Weights of a small contrastive image-text model.
Model: 11M parameters, 64-pixel images, encoder num experts 8, text encoder width 192.
Training: muon at rate 0.03, 5800 steps.
Data: trained on procedural textures in two colours, tilted and lit, 195000 training examples, 3.8 epochs.
Rows from block 4 of the image encoder of a small contrastive image-text model, named by matrix and row number. Rows with one number within an expert belong to one neuron, the router's apart. Each number is 500 + 40 x the weight over its row's rms, rounded and kept within 0 to 999. All counts start at 0. Numbers have three digits each. After the name is the row's rms in percent of the matrix's.
After each expert's rows are labels from the 100 images, of 14976, where the router gives the expert most weight on average: "strongest on" is what is common among them. Only what is clearly more common there than usual is listed. The data: procedural textures in two colours, tilted and lit. In brackets: how many of the 100, against the usual share in percent.
# router: router (encoder.blocks.4.mlp.router.weight, 8x256, trained with AdamW), inputs 64-127
# gate: expert gate (encoder.blocks.4.mlp.gate, 8x64x256), inputs 64-127
# up: expert up (encoder.blocks.4.mlp.up, 8x64x256), inputs 64-127
# down: expert down (encoder.blocks.4.mlp.down, 8x256x64, transposed), outputs 64-127

# expert 4
router.4 093:473432538502503416517549545478549569499476461548519482451437511442491504500480530551479550499494549534523478431456518481506476474418540514489476471486566457510493453504522524447473557489441531
gate.2 102:588484508504547521565515461542469395489517548438480461432461504541576480456522436515507492488467524545381499488524515531490536462502515492476492494461447509514518496468471560511485493471518495
up.2 098:608462460478456518478512498462464611540550550500479520549486461395448465504527535449461474508421494514543535435542475567472475499481483534476470524534466542517470534506521528480479502533536471
down.2 104:456526489484510538518540507492497447532492543490513652500579562483475439506546517472557463541485426552484487530510475417470522539501517386486453536452527494501497496453574547489487486556557474
gate.3 109:500488512490551456532449497514443470522570530489512533475458511463538464554512381533571503554530513498478502469489514421503480548523539450439540480497569514536547499468504510561523471490535474
up.3 108:540409438502509549436454504480525426512473461543553471545540503501456512462502570574491504471531541464481508463487454554455440463523490490538525491460436527548495462569490488497544466453487503
down.3 107:510538446499540472490492550531495561444409486477467445497549520473495466475513462449484471573499494603493491497540494481528457520422594463501520449480563492585499531543552507485493529576448529
gate.4 094:578463381512519508501425539496484433445475470535485479462559478492560541512468601484501518512522524596498512568514497432517482473560486460513565499532460528482468461448478495501476474470480510
up.4 075:470511446477459452558512481421521466510588526431517557551443518501531458437468474479406537492469514524477492518533536530508447514476535524479510476546504481472503533529448554525476384445500544
down.4 080:515526594527519504497487475457518522510517553518498537547524515499520489487478518455457518515495469516542506536497490458431560504462364398508418469491432549519449443495555498420581507514490468
gate.5 103:558498484485526522432462495499538465523469491461501499502476525504561480492549466440505529518482465497440515607560429499453489491529525518520512558542484601486494500516596481594504447523498489
up.5 101:474521593505472509512553491568483529524457536528496521537495480485454499527536518593460457463435503513557485397509544478529453525516440442493490428508476395496516513506455496448504546473478532
down.5 109:485466526489582521466440524443515455523529523478469487528514548478490473507501513401499531489534468481463484534457460560520545495469496533485486441522582509499521540518501487502493468483513458
gate.6 105:568489390506511539479401496544530456448512435508491434494551460550449523538486502459470525408559489482535455492488533427427499469581504496504509474545539515560503554527503405504504459470444477
up.6 109:396507501515484474522484506466511524508493530465464505525488517547510518475437429490607473489412503470536464519499443465404463577455512521502506508406536476514443458550561543558485534523552489
down.6 104:522492412503485491504474483528571366475417485507548525486473454495567540460478449476435508449486470537479551563474493426529477589513413621478504531474538494496493525614474476531519463549415525
gate.7 086:595497436510488544524480542511453547537404571494388481460484510540476551430524466453478495440441489496494445526528421516466518439501450496490511477492430516501462483418471504514483482512434505
up.7 092:414537480466483414476534476528493470526661538486535489518498468532477507469449558482503557428530557448544579473485494522423516460524568553476530565504468513474510463507414449527453474461522533
down.7 093:478488475503551488550510502460526556472435541504555561499500483471447495517499472504553448461499494509530490488472560436547564444478416571502565445493422509535488482462460473507529459536506514
gate.8 098:597579473446520524576493475507573456537430573476475505545503532561540539508542414540532501514474510418441488519523380519570540476515498428500520487502455517469535494442546432500543484539567448
up.8 082:482447497488510497473565461452493467522558481475525533477484466564495481542466521414509503435528488519567470436535617540551498542498471539456473460493502533507483514426544524493475460487457536
down.8 099:512505605494462529472486517449545488541572549478497350465431503491457509527502504505536525551517419413499526517483516515503559453495484466481488571476584504492530510511473501479570500527553433
strongest on: blue (58 vs 16.5); ground colour: blue (46 vs 8.3)

# expert 3
router.3 097:518470527505575509470552486436556507438529528502540499495458512531524438488496563525460583489431561528591526460471567526487509526442462530513491440505491483522524473476451507472456521529497494
gate.2 098:506587449473472492488482538498458471484529475416377452543511492489495447549505456475477536521444454525472514541513469456505487507528529424545471572465503447546591517453525538542490521569499489
up.2 102:488579452433538485485484520476484490498461457466457445575499571507456509494586541503492487541459473547496565560518438478444492458561549529507482534487528528515557445535509488540509535537485479
down.2 109:555529428501456481496532465439546418516525514514501450474428522536530493516493535503541523457528502503475496520506522468495526573520502469552481501490478477473471484518509485514557463457423353
gate.3 099:454491482515478525467468509517475462531482604459466470460485471482534518423455457510455509466557408510506527559532487517518571532494572455509488526500460581545528545473492488501517525455518516
up.3 102:479519502465505471492480555523631521538442500523506554428460528487494543539453538461471537464559516506485481474525514488503549521539480506480499410545500513511597591495481480570474467493443496
down.3 108:412505496510494406563463539435485534481572500484507494517482509521473535491452501475464523461518513487493488467463485557444554605480443471501482472476543512533502557519460475452545468429459463
gate.4 115:483478534492459497456549509534468462514515522488457470488465518566623525486524496469519553451472436368490541494450520492444518550505474504558532508516491491513473512482512500525500458496523460
up.4 112:452563583514492450438491522459546480462516456534566469507570493468605478506567518493516508552491490445438480528474517433477481492516502460528437520463569572498480497532496539487430426540474491
down.4 113:592542631480493553528510497523474607511600493509510527542483509477405471536529470512547508522517536412466502508513534490557508484514442584478536396493484491486524542429481446506501536602507527
gate.5 121:454483554512504469464504534484525488486429483488507484517460527463585436493486542485497460515568473532530496492453510535479557523528524402544513481503511494480506569451544499465526519478494480
up.5 123:476524454487476455445543495517458555520517431478479484532477567369461494510479578506514582498532511564508530501461511444528532548547448465489515536456467467520599542533490458386527507481489472
down.5 115:536506544520466494504503496391493391476556495542472419528479426515506498479493506490530504495501543440544506492511511501452325455523534411485514449540414488572483491470499504485498511530488482
gate.6 086:432485588518475490515468491547480474529407497556519536483580474537509474499538508534579469486431398472463459513513469480522461483490460469542506567468543564478552492529507557556472489534478466
up.6 089:537499537450547441526463522501478509473538556491514519450511509537473490518504502503504487553469428504552487447486505538547489492525514510514545464507524495494470499452542560429457518521485442
down.6 094:562544539478477557547506480523469474534543440473445448540486492539560501478496497454523505432477513490441516520508513478588525495551501491457456591538434472488512432474510529439472463508504466
gate.7 049:539487566506504517512478493432472446526480438452548493443493482597512563446559506533503445424500513408510400525562415479490509515507449498452522512455533485413519442549508446439541499538502456
up.7 040:556474498456491522502463451553531428474467451423462560528490518617483564451505496529545528451501510498383494478523501449501521517515427439507454536506495485526495514512464503513521483478529526
down.7 039:506443463541473483536500511555488515463599507609478440523536424495434495522517484493575529495471468556464541424461487538519438481476433555533505479521530512456475468458500496501525484497427531
gate.8 113:530550484571499496524515583543497514474450498508465470535528476525471540484553504447539531505414452504586479546456495447505404468500464646486548440545488540540460464485555434450489564465463500
up.8 118:584529595494486526450500547511479524431453509570481491569544501556511546442534543462556538484397446513565495528489448446538449431477481598510548496548469524551463460484496482472482532479467460
down.8 106:482476484498487497520545524560496454550463469456511461508453523472439523502490601470460513507516515424563489457518507539419433450490481477508526431488390483479505531425492512503501553490547492
strongest on: grey (40 vs 16.5); ground colour: yellow (27 vs 8.4); striped (26 vs 3.3); pattern colour: purple (26 vs 8.1)

# expert 5
router.5 102:515484555471547461460492543497567579502526447488540562485549503436447483479421503485487564554539569521492539438481490456573432481452491568468440492430487473537484500509523536482510526523441439
gate.0 097:602525444504496455500469588472507437453442482481488466473530569466551498496547494498564498492492501466526478585511535491483452552572498448512543514467560550503482440493515452479519440528499534
up.0 088:472517553512527512488455483523424438460524522545549446534485445502555473493493474467520447479549437507475531491472469416520574511543604516488468514516575558495561523449499460483491373498464515
down.0 093:462518406495483517501509513476495567518526465473491570516523562462454475530540479528483497519502500544531491480434499489591444496458483397495495530456438494501524496489515485473478474543491486
gate.1 057:574559446515491504462506470511450431568518577475543502519517511500486528515538448544460438467467483375492518559461498548551485502506529530497496566495511546500495547462522465543520511463532552
up.1 062:585478485503519464433483540501507455546552527507545453521415522489569493578478422473480446505525439442490552504459578473444506490510516486455521544549544474514494525425495505545512525503472469
down.1 060:519516488475443426530563509485521487517442544585556467481457533529395497473543553480469490512605520508480466527532554426453576493461514526481510546440526496478523475553531473499466490573454489
gate.2 105:619450404530479434509412479535461503496461509564448524512533491436469452494554478504513442480456455520519468447484438569533529484457492455492554487462482515551552500564455456503560473427518427
up.2 115:530562457546516483468530523515446552551437483507468486561498497524404609526494502563487525522549489502553490546500580501483488514562445445527509490515534446452477508594509518541575530451502515
down.2 110:538440476505581519517522473576540487529501492570506470470496427513532557501472499490474525527530496503515466520515476552512585491519571564517519486507428479516503464508523531465446549474515513
gate.3 116:516466521528475535535450552442505500549490487488513460473492500528516516477423396511466449487578522460482526507429543450465532530560512563462500521608542521549499486514465501462503466504486517
up.3 105:561480523452437517467434500466414519482447539458493545489519535443495449483469584484452484526459504529559516450521516553504511544481397543506450482451516448530459493468541430560474438493487495
down.3 101:419523424495509522440441497427532483509561492502502518524521473514514552528548529504499522510500506630468497552489511528441523515530451472514528486549499463514463530499517460490451540549501571
gate.4 074:496525424537545468436541499514487457522523493522541457432548479480492531477477428525540509460521484495528482481499477559492507510490549403455522553596509503490579477472479515530451486486571471
up.4 071:502525449521476554493533483487513537452479425530432470458535509475535524516412543523468531457513484601562501594490514523496416512506490545477460587397474461517448536519444559531457524568523502
down.4 072:512462517481502499517451510532445454493455510538572440469537561470448506474515531551494478534444480481495547474562488451570555520466462569446485505516457585503483543559532486478481456428420472
gate.5 103:568513458552497562536483502481501448559538482434496477430466440492587502487465532519437461469529451504549492566475456534549484495500524425496524515522465502507518547483539464564574510498496469
up.5 100:563479486522522491525489486489501545437535500438440557562499452509447460485496512518453496440462490559497502572539474492490467538467540556559515432497493449510483492488456409467549496529484429
down.5 109:529463508530509567511523540469528417522511516513489620514516433522545517489539422472479524476519498558485501491523533519523516454520450549452489373556584489439526533584484475484495448552568521
gate.6 135:553506526467516561506451547550501410549500440443449485500527506564496483532585468465473469520462473394396525531466501383443490463505473424494507535470490534532478493463525524472510488495520491
up.6 133:545501507447531523444474519590552427462551470431462523557477517522491474467516419458493531536504474462454499507469475355471508448493551444490472518525509506510461499534549451478505517521520511
down.6 130:494504473486474503521522468551521363480514526499511500501480588518439517490472468503439493437486437486460524518481475509485443497489520430536558446488547502424509495433489501511510491476489489
strongest on: grey (75 vs 16.5); pink (47 vs 16.4); pattern colour: grey (41 vs 8.2); ground colour: grey (34 vs 8.4)

# expert 7
router.7 102:506478573475525422515500505474576505448529519555486503500430590505453508495435474512542509526554605472576504455488488525502528496501514490439499481503533523506544535521531517472438561524468494
gate.2 088:605520410472495514493486526586481507480475514549472518424489467479522521406530534459538478425481502493541492477542450482540430451472511490507513498543495544460462471610444590576490452440493484
up.2 094:424519478504503522533445476501426508556506473444545530560529556524594497523470447563457464511532478478459545466433552474592476542465534443547498491399578513505481496454519403487523529487388460
down.2 087:489523477514463500497531521470533492510524472495511457534531532527544519506522421502504504474508509497527516486470529479520530473534473435533483485510382495524476524541478483533490539509499403
gate.3 099:626508424495505494528509509467470459517382463494506481494493558543504476510506498499488404496554496478486481578524488466464470485485523496474547573468493499526511522551573529467515458515549483
up.3 095:443526489493485515500467488501491523497541534562425506462503462472468482448481446448557574475488544556500504474490535447521432484518449463556512451530477473508427543540436499507533504484468504
down.3 099:521528462492486405523488577449461538525472491475473495523532534452466428489556580473482499550478451546478489517489505467566517461422518509509456590453484497462501511543478514451515502447431501
gate.4 120:600487529489524550572489499562487469512450485440513529522490444573530498515487510495491501494395499525560474535492510532385427524487497406509475559534495529491459437488480474574476464465533491
up.4 108:606483460466534500478488544503455512520551499479559520489483502550465476528504482474439499540468426529513485480481479432447475556468506465509549510533558408591499487552588490494492540488497446
down.4 105:469438487510505484442563458556492580502561485550473427460504470469481444532484486500505486517521570518538468533485542539438621526514535466465519448388539485582543557508476562439498531461453557
gate.5 086:509495525452519515494485481521525531512429441395522514542518473541516457546571490569527451413557488509476497533498517488402511481503474458565545593484464421515472480489516416537543431475482505
up.5 081:543456568507457513497485488468498551524506582447458576495409501474561509455487519500519502418486491522492498605481492492439497480530569541521499444476516442493542486484504575517461516487545476
down.5 088:495477426458468459527508506595485554443568490488433428572520467446453533462540493513502544473495471429522498499436416490480422515494349460507568464476531522538586469472506506562513495525560534
gate.6 128:572528499479511477561414524523579464573469497464531542436516548507441488463509513472519473448539496504440492520517447446492533479513405464512486482471435503504646502539522589463494542529459485
up.6 123:524544498452494513540436502500560421521490520470440523491465510550424551520501519454484467457477509453479453576501414522524534551541537392478451439584449469519649490478532500431499553521474476
down.6 124:545531403470539503512509478579526387507506478528532495507540540488441549465506461475484511457479536471516514444454560494478413515486535342517494425534534479504490543525535510505523542431476509
gate.7 139:602501499461540523590489468534510516604473507389458544475483487501451564478532463477464482526438436518493491534542516469468488459510446482524520539521481493434550470469529486520528495510527484
up.7 131:369515487523478553504541556453524471446536480527616509528528534530553481534514506523477469461447516511536506485435563473545460506500543543531502496477564582559470481522433424505477488456483492
down.7 116:562492525498508520474502473529465545454534498504456565476518500498495469487476478436479521544526447630511503490504549551495411473463479556482525645464601503563503473463466539529477473537554503
gate.8 103:572527573494507553539511449560569432508399548462486481545486490487625523517544418480448493442515461557459501541498430505539525500504546461480519504525537513432521483514509508597527507511510512
up.8 092:549538479516544465517578499467516475493465446527512601393544514486461522483532561498565556503534523507523478559492537536442494465485508615520446448488504451506514512467465551521478480488539483
down.8 105:509517504504573584493463511598605472465485474488520541444484450480560531499464507462430493507499485481531520534483486496455419462528458576546534564416463497513508497536499505566555578428461563
strongest on: teal (44 vs 16.2); green (41 vs 16.8); ground colour: teal (25 vs 8.2)

# expert 6
router.6 098:505457543502508447468534478516565534419536531536513545523476533510519518543457507485444532477522533532502553438419506508555521455452502535488428494457453482487544497514458490517495518448425539
gate.2 107:501445486529478527509436497537450493483420543501477458543493502504500521512475513446499447485546466494469534545550480516490525495470402365512504464547513532472417506506540455525598514462555512
up.2 098:524522598543472510456479595440534547474402460498517539553490561525545474500524506493493520541458473458545505531466531484494474559469525535494514482513461496499373494453558616515487476510490491
down.2 104:546514559467464414460517514496553508469548519547540522558514502500462531464471469480501502493524519483497480468524516450501424452469435514457455439532507517460495478502485539460447497411542476
gate.3 093:580514477443530574499456450487516491500485463456478510481479470571586583483593479509526484467556501452475525540486485500499597486509483546497573454475508552547545517378511528484576487478524492
up.3 094:579563547481505501566478509485500470478462446399514534581459487566425530478546592523541501425501532516504539563500492512503515471468499492467553456441470487445479452461483517481566585494515452
down.3 091:501510530492497551541488543608556481547518481506486463491482505485503504512539522535420501542515521475495527507506572443434422492432495530486478388434523507486469558464499513465463455548531423
gate.4 080:549508537479522529538457503477505484603477525557469489543526558460504513534489476472570525484519437450455509552501501496448490512535538452457499493541521541480439493501539420524567480477518509
up.4 088:508474557497555500511383476462469465523478418546526544501528497567567462549520447588524455484459448485470535485498502524511469499472556556520499486502503472464480508449454549493505559468460491
down.4 090:431520477474540497432515517439515539519500486490553537492507452481484535509495549493489525566470484497484498431468536451504565541490474553489438481605441538542504501459484486471488470398483522
gate.5 087:559500467464428512545496547506497429523429525547502529453466491471512506472496426461557491462511460470497505566529467470418539516514460442519458506479490529516503434543534527485534481489562467
up.5 094:483482562508558516487455445507535529384512460465459477566477553610485494493492573523447460529497561514523480541474450586529485490494551571462554496533484462473444525478517545484420510488461507
down.5 098:514491583463564513496481499499487473461469510517559556514505429503458492519514470468525497466507443519520479543488548453568444509481573583537529452540497552461436515465468495509475426473468547
gate.6 077:482532486491479522528484446591473489555488482551501518546509552524493472441512497512504477540480473482454507510494473523468453451469524435466557457533472536490516496467540495547523501501524447
up.6 070:543517454577590482466484485477493470542508470466474513548525510516466530535520576478484422552453550451510399436491489551531455467532467479493478539520537491526483479471416530508522569518494488
down.6 085:520508512488564505473496510536432430574561476500536483437448478448620500538509494488503498493498524441527515498529550557531502559540543396493499473455525494538494516545469485512487472501539484
gate.7 136:539522495559549463512433529534489488523492444462449537527493489593441483472527440533505510518537475444551507450454474457435458560511462450517560553558518513506474465485532533516569493503512497
up.7 122:517541538519500478479433503502570494514487415488409496528482524548422512446594517541466572496481506550493456483472455461448490506442557505520507551499571455500559435474478476531535544471496490
down.7 112:429474543515485444481529469652498501490489500520482519536525528480463471552498552508480522491504533471470472496533465461492518483513450443502520604429402539440508496437520486494581510546476523
gate.8 075:574516455449450514525456496540489467526537472474503470548596553490478541470587506511494475542508515507419493536432515496479531537515530515540564507491453510486498546451529532514541560479522475
up.8 070:467548572547470448518549502487508559518504480533440530478485522437444598417465504542477588475531560573454485547485572478494548440523435524454485485535569497501495524487454474509495505479501455
down.8 079:470446569511549519506451532465558505523430465488520472551465520507590534439505522454500483511472539526503468525545427565589559487478535467516462536514520524537441507533501544465535515494466545
strongest on: striped (87 vs 3.3); black (50 vs 17.2); ground colour: black (30 vs 8.8)

# expert 2
router.2 095:443440481525491402552486530453564567455562512509495477449450484459508500513493499533559509488484553519528525446480524513485534485513536512474473461487488434477489447477508506497462526489443605
gate.0 105:578516527522473532543424520447499434543438487606557511474458476555471479480524423451498448430513499451495443475507469491482518501502429527499501491523580436512473500485543469555491557532468505
up.0 112:547495524519445520440413499440567442569452526561513526417494482522503506448495493475534468426509493536550446537478538493515523564493468546478490517546560490498506482469474505509438538543476528
down.0 107:499492589483531544460500522448529403537502514527540485565461505507505490518508475475475454467512453508512526529502522575441446483489627506531468416566506494421547509489448515491527469452547602
gate.1 119:474515477479478487453503463531468546509512470513519392498507496479534450525479531491560397472494545473488482521560470531559476487474488498451537534470521517545516488516530509537477481488472506
up.1 107:566511534510558508558515534611586532506450464535457584626487531506420526541522495453428522526559507491514467542516457501510476456474463544520514456521518459492473477484517523599536577498446446
down.1 105:446518546513524456534463454421519417477451496489443452503468550540478553469483582521483476452494565477541487605512527488476501483514536492541512391506497475457471436392535520563509551446475506
gate.2 116:491491453488539483525458461502449479487436466489467468578537507553477475505507517485463500477473493511527520511520462477534493533497635556445544563451472510509494482453464463560540539490474461
up.2 121:481486542444512533505486507548531477480491519467603486421476413475537438511397454505559575418479496414536528409520524532492462489514509506556458513526526468520558582505417499491466508484507524
down.2 108:431501529520568468498490488461446500533506495505475637534482506496537497518516542506488502469507492507455487485510517494469461518521514524513456333498552535454484477563513546503531471524500580
gate.3 087:468497391515525597530490544449486483520421577405469468530470503498469539518474492551510468525484458495487482528513484561415509461561439455535537550465527482536496509405477593508490552517555520
up.3 089:467495502512541509571593501522499496502555476515490527418480530544594509527415541454544531517440532458563459548511484459492485459470525483539505500428501501455461446496502571565531482503559552
down.3 091:532491608500518423444537532452579535536437508477521523488533519483519515486513489514501474528542527563496508441469446505465508469510543484490496592466505517480525463479450520476512459540487458
gate.4 114:511490498522461519462480532492473514527438469486479474535521445511520462516488491476426477492553446577473509446446447498409587491515491540464577470553508495517538526516572377510545486482494478
up.4 113:435507488513521480444564519474581549480505458566553469534514501519671542477540489457523488470515552494509519535487454421599487452538516488456482545471540482481544479460550479475502533535470515
down.4 121:451500428527487476500527542553517558532506513543520510498531497511485450487506466519530540517528499521505484541531508419476381552499430543500542528512460493466543542536492509509499464457486536
gate.5 128:488593505517502499485529513502506534490590508524473474491469526552557458479539523491521515507456518509490499525492474500462480491529518452510483525494520601489506477554564540498429446545506463
up.5 113:527525410531459440480432482511477476472507545478424491510517520566512498494545434464492539528444481475487459497549472517446505561470566514546478505425406555489561481457518530506482497542501507
down.5 112:441491512491460524492478427638560408467558518481501572485543445519494515480524523523493528410499505516501507473513533584507557520469482410484430563510460501516496487477486511523548511492533499
gate.6 084:601504409541509501468451479495523514550457454456500526574566534548492556508516450529463501532516446440466526464473448531431550478518480426499520544497508499518501507480627457590540559452419481
up.6 091:480507500495488531494567541491509589473568526513470474416464448510623515472489545488519456504471511485521487538506515571544491525475501523516434585448449488498581475473504438509467478551603515
down.6 087:585485445528541489491450544530498479549531494530493452445523576480576488440498538549503483501482483506504496512459517546498544503492457480508493540503506506558513430518484529515474525533583507
strongest on: fine scale (65 vs 29.6); blue (49 vs 16.5); pattern colour: blue (36 vs 8.2); striped (30 vs 3.3)

# expert 0
router.0 097:471397585541492480493485521515578534450474503537552547491471502508516495511456507574454581473538581519539518460442576509540515485478550527424502503440517499524527504525477518507467572465436488
gate.2 103:582474404488506506448429454540473557524466457446485451545490434443542501481477490448544429427497460465530470548536462452462502511494464518522503513547532472500543522444492391549583580507486502
up.2 112:533485470486544488449515512525507533475485461418470530507530467511477495496490437515484615531445524485491505510484500480481515418483465568472456508491458491516504451542510545411466443526540490
down.2 104:480537529508499519498386489432621400499639485528482498536492560464509562525503500528527439530505510478473490494535460514474418457546442542478444558471423515480531476451476537557479484467563534
gate.3 085:570490526518492518526480475561499473584465520519531415514446507550475619469547499542435472443468441442498548543517505498416475480473508540492573439522514531465520494510519490445491522495496550
up.3 086:573538557500439533510493457528531467467544471601517453507503488510484558546484508510506471422475474499523496529540497477433482472494582549452534406516498524443491500529441522475478502522579540
down.3 081:529471578492477548437517475565542445464474521492512504481514511505516509482486577468415462469516411520497473525480504509481509478464500464484498457552508484467535464423491449435474535489523574
gate.4 089:614565470537569530506439515540514542488470557489448475494522545514519479514540504471462463534485469548400500491469512487469507519440515492480513451458575475531474468473593584534519496542522475
up.4 096:604494550486523503562509498513486517426467478455435520470512542543532534472478521517526515515491524553475532498501483558502494574508571510489525439476487484486471485515545584536536477479548473
down.4 093:616562467491478536548463548493519595482460555485491616487458498481588506485499495536487513444494454534484530513439488564506579543516473476471515637527444565506486439464489521479548467477517429
gate.5 074:549455532455534478498529521518551415547483504534432540495478507566516480435497437528520526546459537463435491502517469481462546503551523454486546561443480569529485525482467520508506514466479596
up.5 075:493503542499558545496533511496488482507514485500467557545418548539542555540559488477545473466445571514477520578512500447571543475563551512463568494473468507452498423423477545540532548463494506
down.5 074:545479469505530498542510431472490527477508470547494489484470613496502483461514500481493581500475498436452515465487464525502495504499465550530509548493427489481521539522507484517466484491462482
gate.6 093:451518458524530513541374510529466487511499474469551441477529494513579473465570454507500421449492498398471459478456389472456458514520478555510552579580482538521572484450516441553512480503520520
up.6 095:498458508544525452472605528468480604467550568497497475598457533590468526470507477548537494526433481485571520498541512515493491534511477543515483472484526447439466453563523511507490477531541474
down.6 087:486504455506486438533502540549487466535475468502479459529493412502556501512527489552530516472522584554481498465525517535410477525451515458493526473516490505565507518549453494459521609466516584
gate.7 111:581457423477492472532482478530441479586516552488448519531493533532558459512523448510542508495525490525507486464546519482448494490441462461459503552535515497548559502451499456595456518479546502
up.7 104:497551577531492511475531486486517516423493459484581510489495505498440498501501568470505507525458477434472477509450482558553500516514613527536452482481504508467440523539512527441521485483497464
down.7 115:464500427484491414517503533484530581519466528502468535465498506480476475506487441551498487567555482464438451482479513501503447544449497519490482473451523498509523447537546526526507457482491457
gate.8 088:564480458446523534546463503529415506460483467517456480503489501590554547523579497495497500454440468460502508479492519534464548553525568442542542547470482543490483563452446467551520492543445487
up.8 087:504459575527550454459464522494593462499484429493491517506522483554504480489480514489481518496539523487427543488467502451468520580505390505479533557519481422472555443536533549580471561507465482
down.8 083:497537364485524517532447536486506617459449504556504490517490510510492471518503526485466496516482577526470527483522441490527538469499542473475456507511572528453529467437530484484445560502471506
strongest on: cloudy (69 vs 3.3); orange (43 vs 17.1); yellow (40 vs 16.9); pattern colour: yellow (26 vs 8.5)

# expert 1
router.1 115:505524555474422525476471516458464474512545460466570538509590445506453454514469536498481530527454451444485453495493590551460477505516517508553475451529488434517437513537538519428532520485472529
gate.0 145:615527443486486511519433519517573516487491491421504436504445471522584515522499459521509506548433454454495471494521476621528571484523437391518491459518415527517572462528505601526522538536481484
up.0 153:616555470471500507560468513538542517511491514460504469482484501540483555515521500519539564577400425479471445530531508610495552478512459439496483473505445499499556430524515586492503573539518479
down.0 132:531494511494499483485484513431438457517474491499486596505483483480504458507515560488502490525492454583474494513514527479492660475480556402528474419520469493627521490473537518466531513455531466
gate.1 106:609491462505503538509540511493456481470474517473491482520495468543462503421444545585557480514559549509489493579534501579549557525494561425464495518527521497516540454422485561534458514534535512
up.1 107:504512507483501462452440504464439517563522456511559499548544467559495569435566485534497480455497503459546508475466527453472526531510471473474536483502470509508500548509460471563554495468482481
down.1 102:599527526472557495486501463443479622523534501497484563507472476497521535501467506527522487453506455477521497533558478468516406491471526565538442569426499484558510486507545489501578512485472436
gate.2 096:501546434520514475575479518457571585510402445488525471517433565493425542512527503497523505466433497459579486509427416447517539509469475475481556558540424529494462439556488515541495527505482459
up.2 096:550469507500544455496464486519497537529510448535528439462546453437494521488474493505506420514525476517556546444532505482453453555484491499497509493461578515535521546397465467502497428454514501
down.2 093:467500484508498473503568512466495548453462489533523494487472526426521514504514417516537494523454488521473533453506501481571517524449517530443543491483441475585524504474476451451448457547521560
gate.3 070:616508451479496539552461489516487536489438487445444496435496476452555484498519523429486465456504478576504486483508454498475520421480543435547548485487510574507560490504488416557433492538493466
up.3 076:508496520504505565495490481532499466497471495497520535504516504581487492512475434493459530520500464487494471499468552427490498495522608516468489442578536452491499512529575466627442488562532542
down.3 075:589509423523501531490575487504571474502483506476433498501512595557446462500507504450527555472503483515512473524485505507413462489508579490428461507489535518477499505477509522433466473578510537
gate.4 073:510532485477457473465470523501498485530464501543497486501496475503510522490549544493487574433575505476433444475453506496542542488514490425451509538470538493471468532427552384595519504510457436
up.4 060:481440552484482496576463542488492544397517461446481476561509518481587461524525462534445581520508470439433507463474514508568520466446533464524459537456451464433522470500499528528501434517459459
down.4 071:425523575500478479491493437498507489479438477523488575523489507498510523518498533494511506506514472480467500464454496412456464547460507499442591532469480465504489523498494476544566486441512476
gate.5 058:514461491521443521479501418581473493493470518551479451523478504501442469476584439460530455487484507455485480497556499456556526537505409457444567512546523550487502531450441522504510498501521482
up.5 072:473522500526414501498497509515501428569509510517539509502489473504474504477494578500489507437503500440443487487524456500441478534503529508496546481496525526490394455549540484462493485508440454
down.5 066:523488561514486526499500491420449523589507475501520571466480507479494498526498533488468488565478474545525472518479512491553507473472613552498496416480538511467480554547484479470503486563511457
gate.6 139:516559521550574513521469541519508379485526462467464508481484548484543465525507463448510514519536462489508481547424481392489476536489586468492528505526484555439528477503569452554410529485497434
up.6 143:519549501499534535538495530523515451418532494523480508483511546515534524523488492438499565519526460524439519605425432392510452519471563492522524480479472470455548479483546454504498513530507480
down.6 134:415494475446556459520517465470490363468639456513518494486481497502519480537479463525505485471507505501502525475535498512527448542531416504502543530482462466455491466523476520474508477475458446
strongest on: seen at a slant (82 vs 39.6); fine scale (76 vs 29.6); crosshatched (49 vs 3.3); speckled (29 vs 3.2)